config = dict(
    input='log_mel',
    codebook_size=1024,
    moe='top_k',
    experts_per_token=2,
    warmup_steps=160,
)
Rows from block 5 of a small self-supervised audio encoder (BEST-RQ), named by matrix and row number. Rows with one number within an expert belong to one neuron, the router's apart. Each number is 500 + 25 x the weight over its row's rms, rounded and kept within 0 to 999. All counts start at 0. Numbers have three digits each.
After each expert's rows are labels from the 100 clips, of 14848, where the router gives the expert most weight on average: "strongest on" is what is common among them. Only what is clearly more common there than usual is listed. The data: tunes sung on syllables by a formant synthesiser. In brackets: how many of the 100.
# router: router (model.blocks.5.mlp.router.weight, 8x192, trained with AdamW), inputs 0-191
# up: expert up (model.blocks.5.mlp.up, 8x96x192), inputs 0-191
# down: expert down (model.blocks.5.mlp.down, 8x192x96, transposed), outputs 0-191

# expert 1
router.1:510528516449480476510477548488496500484478475487492498501455539502539474518545499485496537494473498530461494445516493520495491499470484469486486527490465475494478499492479495532543455540480511492472544504476495508522495495545538503525493521523535493476491473499542497486447522479487481507490495528479469505476518521476535499536439487494495507553492548517450513497463470479504519477455483513472508492504487486487496507472463503478524468470559503498501534524503508477532491549498463520478521500503536498512561469487508500507524488501486496511524531526561500498526443537503502508
up.1:510552479490512488453503453513462530473519476516456513494512463499522497505483513477456493475498500499498520490524534491498525498449492468486526466474531512508472502439507508540476489476456585491538491495477473506493541541488503476541494552484468459483495528500503493465521480523485488490528526495455500520514521505522503520471558531493528508501480501521522535516519484483448490556532472519483515511473495507532501506491461486511519488497500526478515518512512472482461560515487467500528491466454480545526476500510505541500496538472514476482516500516507519500484500496527521478
down.1:494451479528501502469512496525496490482483520477502452514494479506532462504484493518515537482511480487501482484506493525524520494528491535479532490524483481454497489503477461497523521552557460505456470538518503497530511492523500475518545480489480507458539493494494526533501453497519457508505459537513487520516534534488489482482514528487521484490529516522476507493456488489528510485484550498504504492535475506488486443572522491532502483479520483525499502494482513503489524482475494508540495516486529512548439566517496479512472431537503490459516505502510475473499483529498469445
up.2:539458474505499464526519569466521471515464479520521487469499491479535484476526487486510530526496521514486501471560509529485475503463495481490503524500500515465509456533490446507494489450492506520490496499492517468524500522504517514488551495514491492555485504537526495521501528498523509469494488488490526484502497501541493522475484465514446483572440504501519505473500483495497467490502500472556489531483462458505495499498481502522494513486474493463480509473505516504484469517526476528477512500516462506528491490536492462549492528467481496518478532580537507526538522510463496523
down.2:485481483499503497502504497510523491544508530501517504531494501517506512466481502524511518431514484494521471492484528442478508507528492504492492460458549483458484502516497470499465458510518507523516458494499458510544549523529507501517430500490522529484454554483523522488520467488469558489489489494552571498448491458497485493515477523488458492530555487506488496496489467498509501541542492525516517464521495534534467482514485492507474510492507532500501517499482474495515512482483544500502513492516547527476497520502507476500527425517492512511466491498490525491490544481483532491
up.3:509495501500497504492518534496435526434516500485544503534484507479525475460525517495506488438458506505522469503505490480523520510548501469498483531566517464492486522499518495542523478531513502490488499522489523515477456516489488539501489458473505486520480481489463534504522480515476519513492490523500563497527565510447497505519492498514481469532544501470507536514497499479501489510506501489558520503478553483463498433468526505521486510499517482479500499506478446494481450537504492537466476488515470495483484490503494515476504517438485493496509524467531523521531485506531502519
down.3:508497493532502481523548530517514485478455474523453513449503512514456532488498544510503489486497490489452494547517566459475490528512512471508449488484467499528528495486516470509498517527529508523446510502512491506455454466508525456512478498507550527535491490525554516485507491499407491485480511514505528494458506478497520488542505507490501500497494470470491526502519488481467512471523487524465502503517486498520488505557509552532498478474462482486515502536517525520506521525511512473485490470448501503517526519484541500487478476528487530484509489508538477480463519529496499504
strongest on: reverberation (78); thin (high-pass) (58); consonant: /ʃ/ (51); clipping (44)

# expert 4
router.4:518471460500508532457512495508514488509521501498536511447499519505485548458462455536528464539529481486521487444482476468550504485494512505511494502477482527486493454494505460504434490473520532496477496575530510506463488494494525519508503485495512489471489477517500506495501564483480548527521519495441498488515489530500543503484506512520493492458457478498543545519459455492523484510502517522491516520504520502537508478476509500501545517526525509523505532490494475496490493466517540482476481468451494534510482473507501509513507538495497482509479533502479528512474516527557470497
up.4:454526464507511528482492515504543504563516474544438533461504554483482505464536477466514444497495502472505563503518498467500481525491503533534502477475529490515520501513488517471558505508473473497502497497486504484512529502504476531512477478478488475473509499481482482451507462543509478531523518548507473490532509535523551437526500496509556478470496493510528470518484498499505509507533514479478541481488502501470477536468514467520505501506483518491469533523501487502466513502478479505459469473482504535480503433542476514522502519500490540495486478499527500505510529495490507479
down.4:486503446516495507519452511489518496537529488520515523547490465526553480468479481511514478492513526513459499507529530491499486499531491443534505479519485493526488496495491493492500497501542560505494513526504470533504544491536463466487492497458501501539480548498509486497484514517489508498499514499472536446476491498515488517534504507504478526504545464514437510518443508485503465503495533494522500510493540489493501524493500500487535471502473510530476515538485486442471508569513499506475510523521467488500512480554513498494530475468458534478526514458465471475453501518470452476
up.5:503482516498489528506519554538492499463526535510536471484515487531530471487512444529477494490490506508543523529500502467512513506510491504520542501504529493496503497492520522544509510494536501509518503515471483507502507500500454499505452497510465480507490473467492477521472504454540537541506521524467513507491482525517475472540540515461525503428488480505478506467492523523517465484470520481471536525482505516533482495481513492504428456448518478486475502471478534506537472502466483532479514501507502458509483503491516498473502541488552535501488475454536489501523535421491493497
down.5:472464495486533491524490516531517477512501484485425524473515511508477525532505508557514522477527525509467489529500499489498463505489503522474497485507549547496487502451500491480493508506464476462503560526518520572487500449501450493546516522505461511482495496504496523488502475521501513504463454527467507454494488484515511496525495499517440488502475496490472495447486541476511501494438479508555466499550521517494503519540494484499528583500502516544486494512493482503518507513514527458498510515529496518489478472452515496498501481489514504508497521483468526511508504466488523519
up.6:518502484502473513548472536520468530485497463502450536486509497489510527533513534478437541465469514491475499493520471473555474529527472516564544496502474500528479508459491516490501550441515489496550485511480514522470497543492482527485496498484494480431478516545496488494465472512482478483474490508521526458490510536503512497527533483526494554514479509502479479521498519465485459505497476487515469514521499491521501500521540486518491446484479514528493540484463461456536520469531507513472535525502485526509484526494528525499494497499535520508512512534504492478489487474517499481
down.6:526539478442490520502495543513487496528522482468473544489513502518511511435501518492458509587497494459519513501547485518518532494493505521503490505519479502514471488522490522523512488552469488517540435502508468518500470470466500483474484512496450523475508493511512512487488495550493515502501494529482427491482499502502500493523478532493513479494507507485510530481569518471531464524505483462486498445521510499495474494499505495503476459492508483499510500482480508466495459505475513507491526528495520561529470500525541522514511485479489502493484540533521484496452531469532555483
strongest on: reverberation (92); vowel: /e/ (56)

# expert 0
router.0:465516495519491493479541484499510494507463494527464468503545488530546473497465501490475535440478528460521497541492537473524457463481500503484544481541444516528501512521531476516465499521526507486492520465500486533479500468481467531495489512476519540519505541482513513534521470496517505503525460513520499520514511514492464488498529492523542496467494472513475469484568569495461486518496483484538529503476487518535502527490504501510517540498466487472504514469497472501478479500491498493533490546530444512513498470522452470512477486517496484486482531495506495442487471479493476477
up.4:519510503481529536520510509471462546493476484477510508485524472481505562548490504524466549517463495490481482518479488532464480500509462492506472482552517514498480563467495503528541492495484488501491481491504490494466503489550526489514508497476433486483470497493492477476480481458499507499509522498586488540474520516507443514487518458516520527551477521492491526463486495504525506463501493499501515496480531499509488511501505557511522474547477523512552499507512495511497488517474516509560554510516468494509505505472502506482488485515458484492504445495510483434530506490502478501
down.4:466502456457579503493530500474492553454461539474508501505506534493504479463464495498506472468522549499495468499548524517499485481522514524534489457496506509495496482532511445499508482493522516508452521500493487504515459525522517476482496472529484539538488506505519559498533505502512491517498506482491562498448472447495514490519528479499495517447492475480555491494471489514500482520467494493505487506472515496457470513502452492552522465471527484471487494523515528484496489501490505541544512529504506521476487527473504507501487491471516503517505550511531532506505510534468498464
up.5:519533507505525512519480512496473490514460535508474496494498505460491537511442530516490484444515469492512510515521487519471529454504512506498559520546482540465477517538534493517496550491476454488473529416476465509487487506521551516488511501496507560513468478483531489502535560523496512471524444475513476473506472477507487503470534523491531466457523542492465472492487476492507490500524498539510500480496505513524502477503450482487489512507515518532484527510478524500503495491505525483483501502509496492512498495469461498493490538513503535517490529526461486514460450512532530466
down.5:510456518468500463489550497436517500504528503532515499491484503552516525535541513506470500465487481481470499458466487500478474520465494504522490463524472520462528472475494515511495499499477500490472520537494509548501501521517511499496538527498530491473518491515487499504502482531453559534524466479487518525510518528489515465437520512468460491536488515511509526499514524468501501511505506471496516520536476491490533507491527516475544573500536475490497469469500493526508488468503495502498490473496490524444534515495538489500467487493413538474479514492538533516525513481507504467
up.6:476494546507563539502469478484468530528497494493484505481486475485500489531523468499477529499434497490501485470494438508468525505487513491524521441531527484534527502534482518514553509477498501516501531506535494504466518509504560476501524518495479495512463491499521480530509484503490554510518547505523474517480525530508516517516502500483500511501513462481496442513505508447493493505510457515508464512544525495509478463516517474519470502511500507415518476495468495486486515480520450488514493466492495478525511463484472515461508484484490549509532495471498503477493558539517539471
down.6:521528508542524495486516449425495508513495524543475487451484485467462487493491487477513483518503537503472468479515468518494501520529456497456569484495536501497525508464502493499463464528514489509488473533522510474513494475499490477501513432477484490465532497551492520541525512500478509494517513483515498516505514505459479475491492514511476555516493522503520465501520537527518501480505515520534510533546483518525532498461516512537490486483518544463532530488505544501490476516507475419529503500483505518511450480508462452503502533490497470505514524483464524495485494525496510521
strongest on: quiet level (96); vowel: /ɑ/ (73); rumble (28)

# expert 3
router.3:480536543526497527502481482524527511534527523520513500466507475474481516509486492513518504491522501529556492538497486453501513521505471478502482462512518537511500472506501472498464528468467473497510450479529521486520528526526426506501534475514499505551481549491440498493497509539519544480472534482505503509507493471505492496511508520477495505539524463527486527515534452527523514537521519496502495486507540474499512478534496511501501482498488474509466456522477485488492451492467528509537459478525475455464496556458483507463461496496514480508486459455466487533468526492483510514
up.4:490521467534464471527522449531509523475516488497523557582456497506482476483477471509508484527504515495499502495510521498471525513454548513470511503504484482499499511540485505477499550482483487477566482489513510484528508465471491472433489550508449497480498477522502480522505504509513504522522551507516510528513531495456485506491499473488510513465511510505536501476471513513478474505530469507490503507499467525487486487546538452464479513515489452488538488492489496492474533513458494533531516456516489517515484507449511481529478515522513502477496522489506499504519478467523574477
down.4:528483559501496524506484510499521523483533474503547512478496554522496495488463461499491494523516473485501504519497500521455523516464470504475472503488474527504539465520488460489498502511500484503485489501529472540488525490494502543517484513514533503485498499499524488509544494503485502469463470541486562492504498485497493511516558514435505511485497486521535511537486458517477523469504522523495482524527460441505505549510480487500486465491501499459416501554507484479500503539511457521479480509463513480529488523535527493479491477497541537500537474495496510504509434498484521450
up.5:480524482518494502476504488507466501509581501514498483497507473532496486430524514560459491484498515480496507516474487524486544537548504551542512500489469514499539492457518484487489551477513469494484541477478497498491488483496529516498517436481511480526520495442495509504502490513458483515445456517478485514511490482514491459483462527522505544499511494477479528544535533488529495465481516480516466471506529531493517489520521491514465484474527468491505506506521491509468440519496490551510529524522513476498513496532509470519486533504510477510508486441486498528523547479486502499
down.5:496503494526507492500491486498512499508460479496513497463538467492501521498508494481519455510464489508546477530490482465490485480521433510504493469502507481493505466486541497462519503496468515464516538493479528488442541493505499498497494547483500484505490545506479530511476504471494509457551453448547520498462525495489532501522517506489565505535500496503561469521461522497528518510516497528475517495479510525440485500511495522515502491432496510516498497484497512507520486513485519481464539510507475525533539505453495445469513488537511495544523519491479483473547492547505475459
up.6:457503486504494501504470491520527519494508549546470556531511431541532503499494482528537469483449478522501498497492508526524502528545522505475498506470512512524519522475485522531516527478510513425459463504438459519518522500516505505505453488487502509522495491546501501497506471485505502543491514475493465494505526514518486476502515475516487534501494520512546467497535510466525542499493499459525517535495491506526499497533512510442467487479496484463541456531493511502525525524478487498474480514479490464541473483509519514487502492456456511449490472491511498512489549492465530510
down.6:506533510467452491511518526414547489518511500525484490473474488503484483507471532469456493480492491505497497525532535499486502486508561504493520463553509476499500471521533512530499523495485490493463519521533510462531508498479513474491525456512546518494538472504498474548498492479514488482505473530521535498485515517476482522510493494551495494504480505463483509493507497516484490503503484475545529485546521534497565508442517503486507509502508505556509503513461532516503443501495464500514481474521427492460445526497528471535515461487494499503511481484496529517520506514461516512
strongest on: vowel: /u/ (73); mains hum (28)

# expert 5
router.5:525463497455539496471493527469521530481534472498499498519503501536481447464500521531489513539501525515439469491541512537521574543542509497539536513474508475477496481490505572513536508528475507518475494479499537502505496511492451494505523482523503473470491466504488527522548505479507513469520451494457509490491473503473487530513473476472492479491495486493509494499495502508483503493477493489515490524515485481456492475469531509475477463502543558502479513470523510477495519479540482487477495545507500550490522449497539495532514468501469471492498491524525516502491490490555535514
up.1:512514471454487491482547533487502497542485537526482502509498530507559470498474480452486486530470493455513491507508503515491489520468464514526494554515494481557528507502483508496491482552450481508505548452492533515477484502515472512524487499533503500479506507544554479549474522502508512522487508490513471487514469509501475484530508519524507485481501516491460526482483488460507470485538490477488471477537481500477497491491525514520513557482480533543456508480502457486524475491489462539500507580497498445488514482489533452474497479500486530494515498510520508514502500483446478523
down.1:514487475504507476554496483532508519492517537478486497504479486452476498533487509470512517513518486479499493501523458485479492496500497519517509520485490507534485486533518478506529465476522479511491474517503491503478471496522545506493462474520511540488540538484453528520495503458520499491499472463526508491450467508470499504488486473480498507500509500491526520508470500495479522505508548492530550528469483527514425515532510536503497487525492440536489498487515528473486509487482472537546523469458514507505504530483510585482473476475451489523511535501508536562484561462494460532
up.2:529463515516519527498504537483470464539513490534507497549487483507557474476510504501495462519473456533491504519484472456511472493543460507508536510468476522478488536519539488505500517498566478502508529518533500473535520511513509544525505505436513494528485464458446533494451537507491501462528494487547513491495515459497537474478467539553525504500514480516487503496484488483482483550471482477479462507520486501494524490488508483506466501523494513471465456498532515455473497533515473525515476484472544517502506511505517494522461492465451507521491500513491498494543482499517493495
down.2:472489505516475498508542436499520445512468530494483495492508475507464486495504519515534527536491522506446478503469499515484510484534509478491516484551540457471480508505496487493515510525513509533482472526504492553431494534517468527491518506572505489501526509493473490527519490493562541507474503502468505557449504498486527464501473503444471481492463524522520491499503514509484499566503458488480453531498535481494525477496497502538512500506478498483528485503490490558486475461505499456501514490467480488493502485482503516514542508507478537494487470514567490503501514501506512490
up.3:435550509515463539493509488531494476508471482530494475482500521469546483512494518499519458529463477458499501575551503485516505489523512553508482464522493505451493536509474476513535496474480506514504460484463489479488466485501511503495520486491498509498513469479491470537509489530483528492500472475477524504515558520505461475515510511523499488479531436488529496451477511464468556506494470546511487497502503499497500495473529522532519452495529551477510514480533534494515533524516485509505490486541480525490529474501500500510451494464498503515514485526535474487532474523462513512
down.3:446495511470559476547473515477507473543464468514477489486513529519481494451490491485501496518530492502514473518462466531495487517510494504464482499509501479528529500503497518512528474487489524539473563536488498507539556526489476537466503486492483498483519502527513559525497466504570489488527510498504522501525500513516497511481511516471519497469482519502465520520482485509505481486536481512524446477495467504442530467513477427495452507499512503495483489482548522486412504487534510518488502502494493494498546494477522529484504507474516495533490520519491512487472529462495467496
strongest on: vowel: /e/ (62)

# expert 6
router.6:504461493503482491502451513460478468496441504442542490498474478514483526563500532452502514504491468518489527496488484483458464477546462513463456470445521509515518494491499495471520509482498471520521465494481474499535480544504513474512440518518504530521475534480492477477518455472504466480477537511574516500463538493488483500504502477517463529497508516478515517488503500483523512486464498523529498499507508506506522497519523495488462539546481514514530479539484540538524549478506504491469519481505502488508497535533524502515464489484491538494530488522468525503520507520458529503
up.1:523521529502519510504476473519491504503482524495508480470530511459511552511486532486504516447501464459527480499494498511515512503519520493474501484506498500458515494487457531527490532505486533505464500529449485505488508508512551471540506494487498514517500490537487473506425477480512519482532502498486484492485490500487511463514514539522525521527471459483457490519504494527491545522525496542493490467545483475472490516563490501436486505517497507448515466560496500514516494481499528494529499496510489483519472499486506509433517527540493579525456449472517527497482456513485495514
down.1:564475481538496471489484483457498500490491461480489513522484493522521510512480531493499543506497520514473527488503508522487509510516543501487484506523493525506477473489513479500519543484488542486534479489503490480474413510520491443496514502434461484541491533453525514489502518473528515475486484531499534484433501519548468480501492506510505499482523486503526510467443484474486542508512465500470484510507527511538466510510542491472512426466471478517520524513475518519500504518535463516483506503518524517526500513464490569494506512512499528491505504494546517524479514517466484522
up.2:505512493466494479533464563487514487519482521525486495488477486533437487530503497521504484476495504494518511479512462512499498469499516515502511516483511467503496493482505485524504494528470466492464500514458504548517479559479496517496494480488481476505507551549526490529510492515489437475538409463490465464491463541485538487515484480523526492442529531466509497485531479509509492467443484554496525515524515509493490467489497535517469467543496544470506475499522505489471479510490535536484521472504512543511515506491515496496519508487496525491509487541530518481511523500470557499
down.2:503521448552515504485481510513451560487502493533519500506545508511496522534476485476536473489481547516519515481495443495565488472495498460491512505487478523483493490500539545525439531527462478483503500511495497493498468535506504485509514527523495500487504516470504476479492502466534478539485510511536498513518491491450486493508526470479479517510494464484493516483504515478485533480527509520524464441509525486472527526462491509484488522496497484493487524528506519552509453524492511529508515502482466533426533516519519460483455500495478436502479528505526526490487475499531500550
up.3:538511474508480508516524485449534486514481487508503523502537473485500480493489490509484491570559460513474512502492504498475454514495465535507470565513487504488502519518515529482453552494502492490483463480484494507500510497489517502462495465482494495537527514522488497519485490487507488522514488484500493472468469505451589489496495524480504546472478501453512552436509531486488511506498534508516536541466538486459530495543495473514531504491521528493523493499478507553497496505490482533472480477524489473506527478513497492496501550479480501458484483486529543479468480494491517549
down.3:491512513475575492474474495478477498467480521497498483485490491460471519496537536521497508508453501484514489487520509471480503504514482498494502449545477517498514530459487501508493477469532491494511501502503552476500501493479487483486529497503546518497508522487496472444491461511493443505490479504510476460484516515502465511480491524518478503559498566499531497497518495535469450582478474509552480509528544502501501495475470477515520505505469483512498543492466500434487489497563532493496495517529515478552516520504542485431506528514469502484512491508477496485477522518493507501
strongest on: consonant: none (41); vowel: /i/ (39); thin (high-pass) (30)

# expert 2
router.2:504494502521519478501518490538531518495549521485467538538525474509518507469520490539523465478527511493531449539492499516508547527473550518513488497530515503508495538521466519507488495525484512470511506510506475470487509480448528475456499488489475512483521490481523527484475501523469508538465476502482528504557494476500448526466501542478547506504507448514490466535471540536495491534535514475477493449511448517496473522486509498493537479465490429500467466511516500491509480494518532502516528478521467451483505529517525521475495513488506545529495494501475489500476500483451476482
up.1:473486487487485509545504546524535515495499472506489495510486498512502508514466472481531544518522529527510441494524500530493557531496464504510489522512531506497513494529511530520449491488468514482504502520502522447491569509509526513462539485504507483489534508543502497513485463476492475479477473553488470499502494503509464482474464499504538516487508478530528488487490507506493510505483508496532515458500506454461466458506430476476484470490512495505483527511510550471507485494511489505498496589483502541510499491499489460504540488529460503531504461515491554493459544474483515480
down.1:517483486552464503470553494522525471476470493480484488467490478513502514505523469503482476485496530499497513479458536540475517486493510463490490490520524513459500485531495469484459513531549551537492487453487477515539472514524509503516507503492492491524494506467530498525469511491541493461482489459539536486453523509508486548492537452475476459542510524491497481526523446527501472451522483513470467543538534503499536524506543493469529521479527487496481525532505460536493486500479543513489484501485500509531485526502504500483471516515539499483528525550488464501491470506527522497
up.2:493500506509527515482515499509509529455543502494511513524500465544446481529506488532473533506487518573518514473511477497484477526489542521514524517483565509546512473488495539489498500497442498462498488519494498450513511533507476478490500526485490516444481482527489489521513484508479456470530507540498495531509514525488489507514522535464500515506450485488511488479483539517466482483481557496501493494508493492490492549509475495579484479486494505493504454486496522475542490454481461472438528515509497505488468468506462506523486521519508539449512498482490508532463508510517475529
down.2:490517547486507535529517549472513492518455506459506521516475499498505524502485489541462501527517545492482509479500490518557481509459494499486494489537512522549475520508420480497504518487541512519482505511549506538518491499486513506500510500480540514503511476498503513487508487507546480499506495481513510514472471512559485496497494433485477472512526498488516459496496499508493559421478553525455523462494477518491480491510513483504502492482527431507517517543515518522514489505541491471533505490524475499511473526494453474481495462484499508493468536516496475456466460511528504489
up.3:469565484503504550457441497519481530442517464547517487558516504501522497499545483502507506472507506459451433521476500507512519539486472500459571480535495479538489532484510484535516526507464493526533541467501492451472511530513509457489529494516508473514512456461494508537525478472482528510527531498545505507530519482481461539503493518498549494522470511478490477505498502477486465503492519502495493460488528493487488489471498505538495499490478531534518479466496528512502512534499484486499482503520500472485521470467547485494514506488497506506486522475481477474491489494524491510
down.3:487512504485530502502496478485532496501517497466476523525544509511489497541477471539489442469513488510482467504470522477504484484502484508473452517432508502518546450445485523502526477502510478507499480526491544518500497524526455487495491535521490532498528485518514521483534483488456472486467520454532521539486528477444538496529488496492505506505523509456542519472532501541481491475491464459522572547499510523492526461523519448507479500514489500481464505524460523468516504489539469473507496493497530489517493526492508514478531488481463491491500479503519497499522510495533533552
strongest on: quiet level (85); deep voice (80); vowel: /æ/ (63); vowel: /e/ (37)

# expert 7
router.7:472547512529515496513536475532478480483463517526461485515540527491484501520495482511472488544487477474502559502462529534490474496490517489509512514514493468506550513509496503490507495500535493511492526499514496513511438461509528502522509516494449452482559474518536489529478467520476449495526549470533476498496477517554499471508488488478511512506521519486501474470513517493470516463559464491444501543526466531505505520487483523517504515488477557491504486498495476525492496524462475520512524484509539497517481495475458478484516490538489472451481481478552477491536535493507513477
up.4:552485531503478538531524515470533508515462502523477530509459518470547529500488534472517518511500463486504486488482492534518498464543492558515488467475495537510479445500503507480539490555466510509559511473455510519470511494502496491477470516496479483469511494520520436494485509447498516437489536535488530523503493540528507499524472528490487445496473531502500481489450480496502517502482503517543515486527489506513498482492529502495490518535500485459484522508483521485532556479493482466514559473466484487465480484514514470523526474497474525481495525495490536488480501510487489478
down.4:487507508496468495496462489500477465493509507525493515504525469500498491550510508490537486567530489482512553528476509528488566484496485460519527490494492490507504503536510506485480484460475522460494500444537448510503420477501465461522497532437516501494498526484522503505530503545499483499512523490516493544492463483479519457536552515522469562511471489495472480472527471499510535484503451482492507514470453514471506531496515535500501508483484511497502510488489521497495521518475483523515519536517480497522536472514514481537461485509518520500462443547509509521528491492499500513
up.5:536500477542478505528472495481516474492540487489533466506462522493529554518496508500516507500534495500500538455472526485512449532548495534428483514467482496527530487525502519504468488497535510501510493506507466479489521526484534469509532469504496500523509461518519519484523479429502518486479500532494531490464517483499462476474495490494479543513520495488514525491500463511510504492519516548508521484482488462497436556524521502535497510460456448455537520505487497527510532527506499468517489482508502504497496481509522493554490468506494509484506496482464493471446538472463538490
down.5:479533540500475506507445516501515492487486486518484463522478506490514539550464517513504506462478520497509495472490473498518494478495504491503490522514477519482506500490502440465504546505457502521497503505528557505525519518514488508488511516495539550508566516466517455519481491515515518442501485421499479509500499556501513468491496492494433465496503460518466473510517549467485495518527533478565482523559487531509542486481477511493474516511502511521520454550501491494517502480459505522475493508481506485463496463510529506485483474505478513498521504483451476513482516497508526530
up.6:506503549526469448496518476468515455484473494506537493492485495480518501548517502486508520493503519511511519512484492519485452508494501481494483491536523525478491505515522463493536472467504467487479513471495424479481512498473505505493537504492490465505472498467479482486452535517428478500459519524450538523503513474491533471530485506528517504497495555531474530490501496495524498561504492538490509518474475483501532468530462522513497503497482524487501454489520515509496577506456487488496499499499517477541508495474499545511490559468501534491486506494535564490507507551496488514
down.6:486517521532488514436488487514501521477517455533492499491522501472486514504478488480484496502507486505472504499480453440547519514509523486489482483481467518533462504534523515525518514493474523463511494470491519498531510520488484508532528502514445514506531453548515495475471531510513508429488503512514504533481507509464520498485493518476566503552528491482468523526536480519525455485518466481538484502505479521508489455492501512508533493519512502544509497482491529512488485534481478477448521440465550484512554553519491503513481506521489494486523538516476479499466497468515462469
strongest on: reverberation (83); vowel: /ɑ/ (68); muffled (low-pass) (36)